{
  "model": "image classifier",
  "dataset": "patchworks of several textures",
  "train_examples": 72500,
  "image_size": 24,
  "crop_scale_min": 1,
  "horizontal_flip": true,
  "targets": ["patches", "centre pattern"],
  "num_classes": [4, 32],
  "arch": "vit",
  "norm": "layernorm",
  "norm_position": "pre",
  "activation": "squared_relu",
  "mlp_ratio": 4,
  "head_dim": 48,
  "fused_qkv": false,
  "bias": "all",
  "qk_norm": false,
  "layer_scale_init": 0.01,
  "parallel_block": false,
  "inner_norm": false,
  "patch_size": [4, 4],
  "conv_stem": false,
  "layers": 8,
  "width": 128,
  "positions": "learned",
  "pooling": "mean",
  "mixing": "cutmix",
  "label_smoothing": 0.1,
  "loss": "cross_entropy",
  "init": "trunc_normal_002",
  "residual_init": "none",
  "optimizer": "adam_atan2",
  "lr": 0.0018,
  "beta1": 0.9,
  "beta2": 0.99,
  "ema_decay": 0.99,
  "steps": 40000,
  "batch_size": 64,
  "epochs": 35.3,
  "lr_schedule": "linear",
  "final_lr_fraction": 0.01,
  "warmup_steps": 4000,
  "weight_decay": 0.03
}
Rows from block 2, named by matrix and row number. Rows with one number belong to one attention dimension. Each number is 128 + 32 x the weight over the matrix's rms, rounded and kept within 0 to 255. All counts start at 0.
# v: attention value (model.blocks.2.attn.v.weight, 96x128), inputs 0-127
# proj: attention output (model.blocks.2.attn.proj.weight, 128x96, transposed), outputs 0-127
v.69 [118 121 136 120 106  92 140 106 109 130 114 125 117 143 134 122 131 110 105 132 171 116  70 151 118 126  91 123 101 119 113 117 151 146 160 159  72 131 158 131 149 156 139 142 160 197 153 128 108 106 163 109  97 111 149 137 144  60 121 123 160 106 134 177 117 124  96 155 120 119 140 111 144 118 140 130 104 144 133 111  74 119 118 123 113 120 137 130 177 119  86 147 119 153 109 111 112 118 153 170 104 125 163 126 115 124 147  95 157 113 139 120 128 121 191 122 136 116 106 132 162 134 124  98 134 145  95  72]
proj.69 [126 171 123 129 109 149 102 135 106 155 131 130 131 108 129 101 141  84  93 164 118 140 167 121 112  72 132 141 168 165 101 142 158  97 149 152 139 126 168 123 133  44 133 103 101 138 159  71 152  81 106 195 143 128 127 144 122 112 120 111  95 127 114 114  93 122 121  90 152 125 118 111 145 136 129 148  90 154 147 128  69 124 154 147 138 125 144 113 138 174 108 177 125 162 149  98 175 146 155 109 126 121 137 133  87 147 119 129 158 192 126 106 131 108 137  79 133 118 135 136 111 134 135 144 139 132 117 140]
v.70 [116  81 142 107 124 162 123 116 169 191 124 126 118  96  71 128 174 120 154 149 158 102 127 142 131 130 166 138 171 125 121  69 143 194 162 115  69 132 104 182 162 112 136 118 128 110 135 129 164  92 135 160 117 181 105  85 143 124 164 165 135 123 125  47 177 120 108  71 112 151 168  77  83 129 154 146  67 145 139 162 138 116 124 107  93 110 141 135 135  85 163 126 140  92 123 123 142 129 159 132 128  76 100 110 156 150 128  96 125 193 169 160 179 153 101 119 132 178 173 187 103 135 107 169 119  97 139 172]
proj.70 [117 124 153 130 150 136 139 122 151 125 203  74  90 137 112 116 113 113 119 138 128 153 120 140 124 152 156 152 111 143 124  64 124 122 133 126 127 132  84 131 161 125  98 139 145 145 121 110  68  94 126  56 117 108 108 130 116 145  94 133  81 115  88 143 134 150 134  80 137 146 102  66  91 143 108 108 121 240 128 138 141 128 133 155  49 110 159 118  80 122 162 168 133 124 138 142 103 111 133 143 158 128 101 214 102 165 126 160 142  55 129 139 176 166 132  82 150  91 108 151 158 110 151 161 145 250 120 139]
v.71 [127 160 131 115 126 108 138 102 103  80 130 123 118 130 191 171 126 105  67 130 105 130 105 143 119 160 100 173 131  99 138  89 146  92 121 102 122 143 178 118 106 133 135 139 113 184 159 129 131 131 141 113 141 135 104 158 121 109 123 110 124 125 123 156  56 115 106  87 128 153 107 160 146 111 161 118 144 132 135 137 116 126 153 125 198  79 100 112 144 106  42  93 102 126 169 145 144 128 137 111 108 166 166 108 113  78 135 159 117 109 113 114 106 135 199  91 167 110 164 137 147 127 145 104 134 136 116 119]
proj.71 [113 175 141 154 119 136 151 105  82  92 167 124 183 115 152 130 146 169 134 158 134 134 136 115 121 135 109 134  91 145  78 165 136 104 115 124 157 144 173  39 120 115 135 172  91 131 149  96  26 118  84 142 117 148 103 193 129 118 122 141 112 131  66 109 120 118 130 117 159  85 128 153 129 179 113 107 143 120  89 148  82  64 146 116 144 119 147 115 110 157 121 156 112 156 189 133 117 135 127 134 131 171 116  92  81 104  69 155 144 120 143 107  85  97 129 174 140 147 138 188 166 143 105 147 117 126 115 127]
v.72 [162  15  60  97 114  80  79 135  93  73  65 113  72 132 137 162 113 105 123 136 129  55 130  95 109 134  61  74 134 108 195 116  79 184 124  96 125 161 164   3 186 203 131 203 129 138 100 181  86 128 165 129 153  86 188 164  97 165 126 140 110 135 127 201 185  71 149 150 186 154 107 125 119 168 169 110 127 120 111 104 140 188 124  97  44 155 105 112 142 149 208 147 149 130 162 138 115 148 168 126 123 104  88 144 130  87 103 158 131  61 148 112 159 167 152 127  96  99 134 247 126 165 138  39  90  74 168  78]
proj.72 [135 111 119 135  93 146 139 111 194 134  37 153 166 155 139 104 139 150 157  79 144 255 135 132 125 109 137 103 159 118  90 127 144 166  99  70 121 126 125 134 116  21 135  86 100 122 161 105 209 174 110 186 154 142 150  83  76 107 118 107 134 232 198 149 109 104 101 126   0 149 145 170 155 116 141 153 158 167 186 114  93 130 216 134 171 144 117 130 128 126 110 184 142 131 128 120 156 129 142 126 140 101 136 209 155 128 115 142 120 177 137 146 173 118 127 156 125 159 120 105  99 149 136 114  27 167 140  88]
v.73 [122  89 224 134 100 101 141 129 112 146 138 135 147 139 164 162 117 143 126 151 142 124 145 171 124 140 103 160 172 136 107 131 131  72  94 137  90 149 131 183 110 136  75 133 154 181 143 124 124 157 172 121 118  78 196 155 122 138 135 139 148 121 150 154 158 100 109 124 140 187 116 178 100 159  88 142 128 132 114 129  85 143 142  70  88 151 144 138 170 139 127 159 117 138  73  67  98 134 122 120 138 111 132 135 149  64 164 100 160 117 176 154 136  85 104 192  77  49  94 109 140 140 109  47 136 134 107  91]
proj.73 [105 148 103 120 118 141 154 116 139 154  98  52 150 127 134 128  96 115 157 136  81 125  61 141 132  80 194 127 178 111 140 164 131 104 166 129 105 131 144 168 126  68 173 120 116 163  78  70 184  68 123 183 146  62 157 118 181 102  92 122  80 120 137 130 137 131  93 118 140 167 157 127 116 114 145 144 155 128 149 113 131 160 103 132 178 184 105 197 128  63 151 153 130 111  76  92 129 120 140 121 107 121 126 155 151 110 136  86  72 178 146 129 192  84 105 139 110 163 207 121 108  77 137 134 128 124 130  76]
v.74 [140 107 159 122 145  98 152 143 184 152 139 165 119 118 162 133 119 125  98 119 139 128 151 136 124 124  86 115 125  82 117 152 143 161 107 110  45 125 135 177 189 130 132 130 138 128 113 130 124 117 141 129 159  90 143 156 143 128 137 181 153 120  81 192 130 123 108 159 114 133 143 138 148 175 104 125 124 138 107 138  90  93  98  34  48 147 120 153 126 142 180 172 147 121 150 104 138 125 127 131 166 136  90 125 157  94 141 127 142 144 151 137 167  68  76 205 122  38  79 159 141 146 141  88 164 116 136 168]
proj.74 [112 143 159 127 124 184 155 127 145 151 142   5  96 131 132  91 127  85 168 118 113 139 118 159 134 115 176 159 156 110 105 130 134 132 155 133  62 128 117 122 115  95 114 113  95 118  85  57 136  86  96 134 153 103 145  63 133 132  63 127 108 146 146 133 154 129 134 139 142 149 151 104 114  93 140 119 139 152 148 119 106 180 137 171 140 120 173 123 121 112 155 129  79  96  89  92 131  94 150  89 137 119 141 145 136 153  94 136  91 153 149  88 112 131 127  30 114 159 154 122 123  75 146  71 176 137 120 132]
v.75 [151  78  70  80 103 158 118 108 117 153  91 145  95 162  71 123 160 100 158 177  94  48 172 104 122 149 132  66 159 129 179 138  86 148 166  90  83 108 118  37 195 158 136 185 130  91 166 151 141 126 158 134 151 104 145 103 150 143 150 148 116 122 109  71 126 116 157 135 165 137 161  46 108 136 150 139 158 131 116 114 180 158 123 109  29  95 147 143 111  89 224 132 136  80 101 138 137 163 164 109 131  68 102 121 157 147 113 128 109  99 128 104 133 157 110 112 155 191 138 204 133 130  95  76  83  77 201 138]
proj.75 [129 123 132 143 106 134 148 123 141 143 110 148 130 151 142 112 134 193 128 121 139 255 145 116 127 126 220  79 140 120  87 122 113 154 121  87 110 149  92 147 130 178 133  88 139 112 150  98  57 139 112 105 105 138 125 114  99 128 136  94 131 238 130 150 127 156 134  88   0 129 137 124 138 149 129 150 169 166 153 122  89  96 247 147 127 127 137 159 115 111 143 136 130  82 156 120 114 122 134 138 123 117 130 191 152 137 141 145 130  32 136 133 177 150 136 132 110 121  97 160 126 115 161 132  32 247 126 125]
v.76 [127 169 110 108 106  84 128 134 154 139 124 147  58  95 150 144 118  91 103 106 130 122  64 139 118  95  77 141 110  93 133 157 142 110 139  91 156 142 133 145 207 159 145 124 113 147  76 127 103 127 161 116 155 117 118 186 125 115 110 152 102 126 133 208 107 147  92 121 124 166 131 128 194 140 138 106 126 148 129 109  74  85 143 110 121 112 136 154 142 165 151 161 113 123 120 163 156 147 161 145 146 161 126 140 113 114 131 148 107  97  96 137 152 117 148 125 145  60 104 109 202 160 142  58 182 136 139 121]
proj.76 [ 95 163 120 139 110 171  98 106  51 155 122  76 113 152 146 120 117 130 122 149 142 145 147 150 102 117 136 175 135 114  63 144 133 126 148 108  59 116 207  71 150  79 168 115  76 127 149  99 162  61 100 158 187 103 112 133 107 146 141 156 124 154  75 100  87 162 113 121 132  97 144 102 141 137 117 168 137 163 139  98  73 114 177 120 178 142 140 109 117 138 120 192 122 129 132 129 147 153 128  99  98 141 141  91  95 129  79 112 135 179 122  87  70 106 121   0 106 171 148  82 104  94 139  91 166 110 127 125]
v.77 [147  69  82  78 101 164 116 103 115 168  88 159  97 155  79 129 150 107 159 177  93  49 176 108 116 159 125  72 161 119 173 132  91 154 166  96  88 101 116  50 188 158 133 181 122  97 159 160 127 130 169 122 148  96 144  98 155 143 151 147 118 129 116  43 143 128 162 118 163 145 167  46 112 124 153 134 153 133 122 125 169 165 130 102  42  98 134 142 110  84 219 129 129  83  97 138 140 158 160 120 128  60 102 120 164 149 105 124 119  96 127 121 137 150 104 115 157 185 138 215 138 123  98  85  90  78 180 145]
proj.77 [115 132 124 138 118 122 156 129 149 139 116 139 129 149 149 118 123 188 150 121 145 255 149 118 133 125 231  94 138 124  84 109 116 149 124  85 105 136 105 142 135 135 134  87 134 105 153  77  86 129 115 133 117 134 121 119  88 131 145 105 139 227 124 149 123 148 133  87   0 117 134 124 132 149 128 163 159 178 165 120  89 107 227 143 114 129 143 140 117 119 136 157 132  89 153 125 120 122 131 132 114 124 121 206 146 141 141 139 131  28 131 116 183 148 136 128 116 122  96 153 133 113 148 141  39 241 141 125]
v.78 [115 222 146 176 152 137 166 153 135  97 174 112 166 136 133 112 110 134 132 102 101 182 133 122 158 117 153 138  90 156  97 165 144  84 100 153 163 120  99 163  70  88 119  80 138 117 138  97 139 126  93 130 118 158 106 126 124 129 103 106 136 125 130 120  98 148 137 141 125  81  94 165 184 125 109 123 151 108 123 130 160 100 143 167 173 102 172 127 110 155  81 120 123 140 121 142 147 141  94  98 141 159 143 140 113 128 150 162 124 139 130 119 106 100 111 148 128 142 115  16 119  88 130 164 130 174 130 141]
proj.78 [125 116 142 136 134  92 117 114  92 103 138 172 117 120 102 155 122 120 120 140 109  34 100 107 124 127  97 121  96 113 186 158 110 115 128 135 152 128 109 150 121 255 143 164 128 106 113 214  91 188 173  86 112 133 140 144 163 120 165 118 162  85 116 127 127 151 135 162 178 122 143 173 144 141 143 123 130  20 106 140 150 114  66 117 168 129 108 159 149 117 126  73 121 128 112 146 123 128 131 109 114 138 149  22 131 113 152 122 119 136 123 125  67 121 144 151 128 125 144 127 135 140 133 115 132  15 126 135]
v.79 [113 125 116 173  85 180 127 154 149 204 141 130 146 173  90 129 134 156 180 128  92 134 173 116 159 110 169 113 145 175 106 180  86 126 142 160 184 108 113 118 104 125 140 117 141  33 150 115 129 146 121 120 125 139 136 103 137 130 123 132 110 122 104  52 174 161 181 138 122  94 154  90  98 128 110 119 143 129 119 137 137 132 157 123 110 116 183  97 105  97 184 153 135 108  45  98 124  90 138 100 129  64 131 147 147 157 119  83 123 127 179 126 137  96  52 134 125 185  97  94  81 108  73 132  94 132 135 237]
proj.79 [137  74 103  94 134 128  95 127 144 154 112 182 152 107 128 184  98  70 109 115 164 112 135 127 125 101 186 112 143 181 154  82 111 156 104 161  73 102  73 170 108 175 119 101 193 145  89 116 233 157 158 117 140 115 128 115 168 120 169  94 148  99 171 107 155 170 139  96 121 143  95 114 157 126 146 142 122 101 151 121 186 170  79 119 123 146 112 168 160  83 134  81 171  83 131 119 132 133 109  87 125 105 133 144 155 163 149 115 111 116 159 148 190 154 120  88 138 138 128 105 122  88 157 140 146 135 108 141]
v.80 [126  91  95 106 154 101 116 158  68  41 107  94  91  89 109 148 162 118 183 162 157 126  46 118 140 125  86  64 118 132 147 100 112 159 124 149  74 144  71  77 139 138 138 137 129 177  98 131 128 101 113 139 183 149 159  23 105 109 124 151 120 114 162 184 167  63  76 154 130 150  78 149 135 229 151 136  91 131 116 125 103 182 114 150 149  97 163 169 134 178 124 128 108 170 137 151  79 148 176 146 103 125  93 143  98  56 150 159 130 145 158 150 170 228 110 121 178 122 165 166 101 126 108 106  80 108 235  31]
proj.80 [152 126 112 153 151 104 104 102 183 155 124 130  98 118  95 106 186 126 162 108 106 169 117 151 176 164 122 135 130  81 119 123  71 137 121 110 221 140 130 178 122  89 144 129  58 147 107 219 114 141 161 140 119  69 164  86 137 119 124 144  81 142  92 155 115  65  95 155  89 129  99 165 153  91 158 191 124 160 119 129 150 172 145 134 164 109  82  90  76 144 142 167 143 153 127 179 136 106 157 136 198  91 144 192 135 115 133 130 216 189 105 193 117 117 116 137  85 150 145 160 103 108 159 192  61 158 159 123]
v.81 [119 175 180 111 130 173 146 126 150 156 124 133 139 120  96  92 175 126 131 165  77 140 140 147 131 117 136 132 136 116 134 119 133 115 126 114 136 107 147  92 124 145 107 117 105 113 108 122 109 116 132 106  90 106 167 105 127 124 104 130 123 148 102 117  63 158 169 106 146 198 106 124 122 117 113 137 157 136 111 150 148  98 136 145 166 158 130 131 130 130 111 135 129 137  89 173  92 101 108 169 125  89  98 121 144 108 114 165 120  86 182 101 128 110  86 136 160  81 107  88 148  92 120 148 116 132 180 189]
proj.81 [167  80 149 121 177  87 129 119  95 119  81 161 133 109 123 153  92 147 109 151 194 107 132 139 112 152 131 137 136 100 141 120 138 179 100  88 119 115 131 126 128 141 126 106 157 118 161 101 194 144 119 172 146 124 132 171 163 127 161  76 193 116 163 103 133 131 151  84 138 135 139 140 112 166 147 184 154 126 161 133  98 101 146  61 154 119  95 109 116 140 119  97 155 127 113 106 124 128 118  91 157 142  84 124 158 120 140 129 107 136 125 126  93 115 101  77  89 159 149 105 102  85 118  83 119  92 149 124]
v.82 [107 188 163 193 155  86 140 156 142  76 173  92 159  95 161 129  95 137 108  77 141 192  95 135 151 106 126 172  82 133  87 131 162 121  82 152 186 152 138 168  61  86 127  75 147 155  95  99 129 127 100 156 111 160 110 158  99 130 104 106 124 127 155 204 123 147 110 132 121 105  71 202 180 133 131 119 110 102 131 139 110 103 126 142 195 141 126 116 129 181  60 121 130 175 172 127 131 120  95 128 132 188 147 141  92 101 154 160 143 155 144 138 123 111 147 150 103  79 134  54 120 128 153 159 140 161  88 120]
proj.82 [123 103 148 119 114 100 103 101 108  98 116 143 137 126  96 140 117 107 131 113 105  25  95 119 128 121  26 146  90 111 183 167 116 116 126 143 149 124 116 125 125 208 121 205  97 115 109 220 134 174 176  83 125 126 150 117 151 129 134 148 149  66 143 120 120 123 118 172 151 141 134 179 128 118 132 102 107  49 110 136 143 135  47 102 165 144 104 148 148 128 118  74 120 150 113 133 137 128 137 128 144 131 137  25 139 122 133 112 109 222 127 146  50 107 131 177 148 138 135 113 113 165 117 105 141   0 143 111]
v.83 [111 196 173 179 147 102 147 146 135  93 167 104 158 112 171 122 104 144 101  91 148 192  85 149 139 110 133 174  88 141  83 140 167  92  97 159 172 139 139 187  68  92 119  89 136 151 111  96 131 130  94 127 110 159 104 156 114 105 103 104 137 127 142 202  94 135 114 139 104 106  90 192 159 128  94 121 121 119 134 130  89  90 127 155 210 149 133 123 139 169  33 125 129 166 149 126 117  99  99 127 130 192 162 138  95 111 152 132 131 150 126 130 121  93 147 145 114  92 120  28 127 120 148 157 150 167  87 118]
proj.83 [133 132 142 124 123 116  91 123  93 108 129 119 138 115 103 139 130  90 101 144 111  25 114 134 117 131  43 158 110 127 167 161 129 107 144 167 155 125 150 115 127 165 119 166 125 131 109 171 122 135 149 127 123 118 141 142 167 133 137 137 133  47 125 106 129 122 134 163 239 129 129 136 126 118 139  88  95  57  85 135 167 130  57  97 157 130 103 124 141 137 127  91 119 153 119 131 136 138 126 124 141 145 133  42 111 123 133 113 125 192 141 129  64 113 134 142 134 128 154 103 116 151 111 117 178  12 117 137]
v.84 [153  65  77  81 100 151 117 107 113 154  84 147  94 158  79 126 148 105 155 166  90  49 169 104 109 155 127  64 163 121 176 141  89 150 162 100  90 110 119  46 190 165 131 191 124 102 150 156 127 118 173 123 145  89 151 106 151 142 154 142 116 123 116  63 138 121 163 129 172 147 160  60 105 133 155 130 158 130 118 117 172 172 127 104  44 106 136 133 111  91 226 132 128  92 104 138 135 170 160 118 135  69 102 120 163 140  99 123 115  90 126 114 133 160 111 105 151 173 136 220 129 123  99  76  81  76 191 133]
proj.84 [116 117 126 137 115 129 156 124 148 132 103 142 139 155 148 119 127 187 153 110 144 255 145 121 130 119 220  93 139 119  86 114 118 154 119  86  96 134 103 155 124 131 131  84 144 113 148  87  88 143 115 133 127 129 124 113  93 123 135 108 135 236 145 155 119 138 137  98   0 130 132 141 136 153 128 167 159 170 172 114  85 101 243 141 119 132 144 158 129 118 131 158 131  91 140 117 118 121 132 138 114 113 129 201 146 131 142 146 133  45 143 131 180 141 128 142 111 131 103 157 125 128 150 135  16 236 141 109]
v.85 [101 179 181 181 150  89 133 159 138  97 160 107 156  95 180 134  96 148  94  75 167 211  87 149 144  92 130 196  87 134  79 117 165 109  84 165 176 149 145 209  61  92 116  71 140 163 100 101 121 133  92 132 108 156 104 159  95 118 105 112 140 134 143 203 129 126  94 129  95 108  86 209 157 124 110 122  95 124 140 143  88  95 124 151 220 166 112 117 147 169  34 125 119 173 158 121 119  99  93 136 125 198 153 143  91 106 151 135 148 161 127 141 118 102 148 149  94  68 119  44 129 138 165 180 171 185  50 115]
proj.85 [128 134 131 115 146 119  94 127 118 111 143 119 123 102 105 134 129  65 124 131 118   0 110 128 125 128  15 157 117 135 169 142 141 106 138 177 153 105 151 107 122  99 120 169 110 140 105 172 194 134 146 133 144 119 134 136 166 125 114 152 120  23 123 105 136 113 113 171 255 132 127 128 135 111 119  97 104  78 101 138 170 158  10 113 145 132 115 103 134 138 122 115 133 180 107 134 141 136 119 108 141 138 133  51 115 124 118 113 115 237 117 126  82 111 124 131 139 134 159  98 128 151  96 118 227   0 123 134]
v.86 [108 111 117 134 105  75  99 176 137 129 150 148  63 100  87 144  55  99 176  84 120 128 154  86 134  62 102 100 121  80 118 185  95 189 128 142 139 155 130 103 206 119 159 142 138  30  75 139 144 143 116 135 151 137 165 187 132 177 122 160  94 125 132 179 139 113 128  82 121 114 142 136 155 153 146 108  67 131 138 123  96  76 146 128  61 100 110 101 112 117 255 175 132  93 126 159 195 119 124 119 146 137 121 138 123 180  90 129 103 144 105  80 145  64  85 186  96 105 150 120 111 193 135 105 164 128 160 162]
proj.86 [101 132 114 131 109 172  56 141 107 151 167  67  96 153 154 154  98 154 159  88 140 156 147 116 102 128 157 117 129 143 157 122 126 127 148 130  81 148 129 121 144 136 153  89 151 133 148 124 197 142 126  78 162 147 170  90  75 143 107 209 162 157 181 111 166 158 124 134  93 133 136 100 130 125 140 162 176 146 175  85 141 163 149 154 150 173 131 127 116 114 130 131 161 105 114 132 144 116 100  89 121 110 174 112 109 164 120 155 116 154 113 135 164 133 165   6 110 139 102  69  81 146 192  68 179 141  78 131]
v.87 [121  88 107 128 178 119  93 162 117 118 139  81 151 151  50 139 142 164 175 126 186 118 154 100 132 132 138  71 102 210  87 105 132  83 137 151  79 132  83 181 111 132 117 151 146 158 133 132 125 126 114 107 160 134 128  82 139 108 121 173 134 138  76 141 240 137 106 170 115  81  98 110 133 185 156 114 101 120 119 157 116 135 103 118 114  79 148 160 116 133 139 146  99 145  90 130  86 127 126 103 124 120 123 135 128 120 143  74 155 155 130  88 164  91  90 107 144 155 109 124 108 114 118 146 113 144 120 134]
proj.87 [131 137 138 115 163 122  80 151 127 128 180 200  97  83 114 124  78  62 156 113  86 139 113 127 131 126 178  97 143 170 132 118 113  88 184 134 189 102  88 197 138 105  99  93 103 150 132 173 143 138 190 137 132 143 179  90  73 100 123  94  92 109 128 121 109 105 124 160 114 147 125 109 160  95 130 148 107 101 163 106 132 140  94 130 111 152 122 117 158 106 130 151 155 155  95  99 111 115 139 133 121 102 189 196 165 147 140 108 147 162  96 137 145 139 112 120 140 132  81 118  99 124 122  91 121 116 166  76]
v.88 [127 188 147 173  84  77 152 135 120  91 125 157 117 128 155 134  95 104 106 127 110 136 119 175 117 117 124 167 102  91 137 207 115  92 143 122 193 125 177  58 129 114 152 126 141  95 151 121 138 140 134 164 102 125 166 178 106 139 142 105 112 125 126 205   0 138 125  87 130 138  97 160 111 147 111 126 175 128 119 122 144 109 152  80 127 150 126  73 159 140  94 116 149 155 165 135 146 126 127 124 134 165 114 118  99 129 156 138 116 131 170 153  88 115 133 180  78 115 171  75 114 101 125 104 118 118 143 148]
proj.88 [143 127  91 178  91 152 135 103 101 140 135  24 201 150 163 113 173 230  91 198 167 136 128 168 117 113  70 102 128  98 139 161 126 150 105  92  83 141 121  91 150 211 154 194 147  87 109  90  17 190 118  70  95 121  65 152 160 137 123 138 137 154 112 116 160 132 112 110 148 134 105 106 104 134 155 110  93 121  56 139 126 114 152 110 158 133 113 180 105 111 131  58 111  76 162 135 142 155 104 186 147 165  88  62 112 141 155 118 125  97 150 161 136 130 151 183 111 130 130 152 110 158 172 115  93 104  91 139]
v.89 [127 113 132 132 147  87 135 160 130 119 122 130 130 171 120  99 132 109 159 124  67 133  71 116 160 109 148 142 115 171  98 114 164 166 131 104 189  84 141  98  72 136 134 120 124 127 109 125 112 131 163 129  59 201 100 185 105  69 146  66 135 130 134 134 136 168 156 160 130  68 141 110 112  53  73 145 133 129 124 137 150 149 136 230 132 165 150 185 144  76 128 122 144 109 131 139 124  71 164 140 127 107 197 138 127 155 101 102 167  87 103 101  92 160 201 144 104 210 126 102 166  83 111 111 148 152  88 142]
proj.89 [124 158 111 128 120  99 151 128  97 129  76 147 130 107 157 118 157  57  93 135  99 136 221 116 115  97 107 133 172 117 180 132 210 116  85 157 160 128 171  97 156 116 132 152 166 144 152 110 129  78 112 126 144 125 138 191  99  87 188 105 179 100 108 101 155 137 115 120 122 107 120 124 143  95 186 175 183 119  85 176  88  79 118 157 130 133 119 104 200 166 105 142 150 149 132 104 159 135 143 107 131 148 108  84  58 144 144 139 108 135 111 129 165 118 122 114 171 129 161  91 136 152 124 102 156 114 106 171]
v.90 [121 115 181  90 163 135 130 110 165 142 153 148 142 132 154 163 166 154 119 119 174 117 191 151 101 156 116 136 167 163 108  85 144  55 101  76 155 101 158 232 138 128  78 118 112 170 110 131 118 158 129 116 100 108 114 166 111 136 127 137 150 139 130 125 208 159 126  84 127 170 139 120 167 138  86 134 105 129 172 136 120  92 165 124 136 174 101 188 135  81 151 159 118  88 151 120 124 108  80 117 188 137 121 136 169 143 115  71 174 106  87 129 181  53  67 146  95 139  53 112 162 170 125  99 172 145  87 146]
proj.90 [117 180 159 114 166  99 172  96 117 139 133 120  95 138 132 149  30  88 154  76  79 137  64 150 103 145 201 151 141 110 107 164 179 114 151 136  93 161 158 113 153 117 152 114 168 126 102 117 127  58 183 166 164 110 160 157 128 103 114 100  81 100 136  71 158 152 106 139 140 136 166  82 113  95 117 165 230 146 141  97 139 100 113 117 106 152 160 112 135  93 142 165 182  96  90  87  72 145 101  99  98 126 166 107 181  96 158  79  77 116 119  82 149 113 132  93 127 126 155  71 134 116  88  56 197  99 155 128]
v.91 [144 111  72 130 201 136 132  87 146  98 143 108 209 166 179 128 153 171  61 120 208 117 203 102 112 164 175 137 140 198 135  90 160  54 101  77 141 131 140 213  76 127  95 113 120 181 160 121 132 121 110 134  85  94  71 131 111 138 145 115 180 128 106 105 163 118 105 129 130 115 137 117 118  90 174 145 134 118 130 142 173 161  85 100 139 107 110 142 141 130 130  78 106 135 171  56 117 167 103  74 125 203 122 116 152 118 146  65 134 129 117 147 121 123 181  52 108 144 156 158 130 122 211 189 128 128  77 103]
proj.91 [108 115 165 124 163 129 190 162 143 132 132 198 122 121 125 128 119 108 169 124 105  89  73 148 146 104 112 140 146 116 124 113 166 122 123 144 126 135 120 102 117 129 113 166 145 126  98 180  26 145 132 126 107 157  80  83 112 134  79  85 104 144 134 158 108  99  98 172 134 113 129 166 172  79  81  78 123  90  79 130 143 120 133 131  38 125 178 142 153 109 133 144 145 137 139  75  98 114 108 166  98 107  97 127 172  94 124 100 112  65 110 102 109 163 108 221 120  87 133 170 215 152  75 113 130 119 141 138]
v.92 [110 141 159 179  94  82 135 156 124 204 138 161 161 177 105 143  65 160 117 105 102 133 186  96 156 112 158 147 125 151 114 203 115 126  97 136 147 109 142 152  98 118 173 119 165  56 141 122 138 126 152 130 102 127 153 172 140 128 134 125 150 139  87 117  58 120 191 118 134  71 152 133  96  95  89 119 168 125  93 122 161 113 139 108  87 151 152  86 116  96 211 150 157 139  65  77 154 138 112  76 120 128 125 133 136 151 126 118 138 118 166 141 104  13 127 196  56 101 133  66 129 116 135 131 114 128  79 183]
proj.92 [111 119 123 165 100 190 147 136 113 175 146 126 170 146 143 151  89 125 104 210 161  98  99 110 116  58 130 110 139 170 182 137 155 158 132 135 105  86 114 148 119 154 118 125 159 157 119  87 183 171  87 109 145 137 161  94  83 107 121 125 208 122 170 146 152 159 151 105 134 151 146 115 125 103 142 121 141  88 168 110 127 204 105 114 152 162 110 207 183  47 128 129 116  95 124  59 143 119 107  96  80 140 127  99 117 177 133 122  31 114 138 120 184 132 119 156 128 124 120  79 161 128 136 106 143 109  60 102]
v.93 [141 106 127 117 148  61 108 132  78  58 124 107 128 142 106 135 175 111 158 132 188 115  72 103 135 152 127 137  99 196 133 106 144 113 143 132 146 118 120 127  87 126 135 124 141 220 143 132 126 108 108 157  74 130 126  72  99  96 146  62 143 107 192 130 146 123  45 131 134  90  91 127 111  79 121 157 105 118 134 130 126 170 128 237 134 185 145 155 155 129 101  96 155 147 176 101 119 159 152 122 129 173 157 147  92 153 160 116 146 139  87 107 122 204 216  77 107 205 171 137 123 140 125 162  93 124 149   9]
proj.93 [141 120 107 191 134  88 139 107 125 118 113 158 124  92 121  94 193 151 125 178  74 143 125 134 146 137  77 114 129 117 149 154 137  99 133 141 235 183 143 164 132 123 153 163 128 142 129 234  39 134 191 118  82 131 104 114 120  83 130 128 100 117  80 162 116  71  81 153 106 115 132 135 134  97 132 123 153 136  70 136 135  86 149 140  85 132 102 111 143 158 114 145 114 165 157 151 116 118 134 188 134 128 119 125 107 119 175 110 178 135  98 185 154 123 156 234 110  81 132 171 139 216 167 200  96 155 133 150]
v.94 [107 212 148 180 153  78 159 158 137  59 174 103 152 125 151 116 104 129 117  95 136 180 112 121 146  96 124 150  62 145  87 164 164  74 100 150 162 129 141 165  80  78 124  93 148 137 115  97 140 120  92 129 111 150 110 166 116 115 102 111 127 135 137 227  77 133 114 153 116  89  79 182 171 148  96 124 133 106 128 133 128  78 133 161 176 140 151 133 142 170  71 130 124 164 147 130 132 111  89 108 143 194 148 135  91 121 152 144 119 149 128 122 113  90 151 157 108 102 119   6 122 114 153 144 141 170 116 107]
proj.94 [120 127 155 137 120 101  89 109  86 115 147 117 129 119 115 134 122 124 110 153 106  62  95 135 115 115  46 122 103 100 179 175 125 118 135 135 140 138 116 139 134 255 142 181 120  96 114 204  76 176 169  82 112 137 147 133 155 119 133 123 159  94 131 112 122 144 129 167 192 140 134 164 146 120 136 116 107  24  96 140 144 120  92 106 169 133  99 159 146 125 128  68 111 134 123 128 135 126 134 126 121 134 143  12 127 123 148 112 112 183 139 142  52 112 139 151 126 123 146 122 120 155 132  81 138   0 125 128]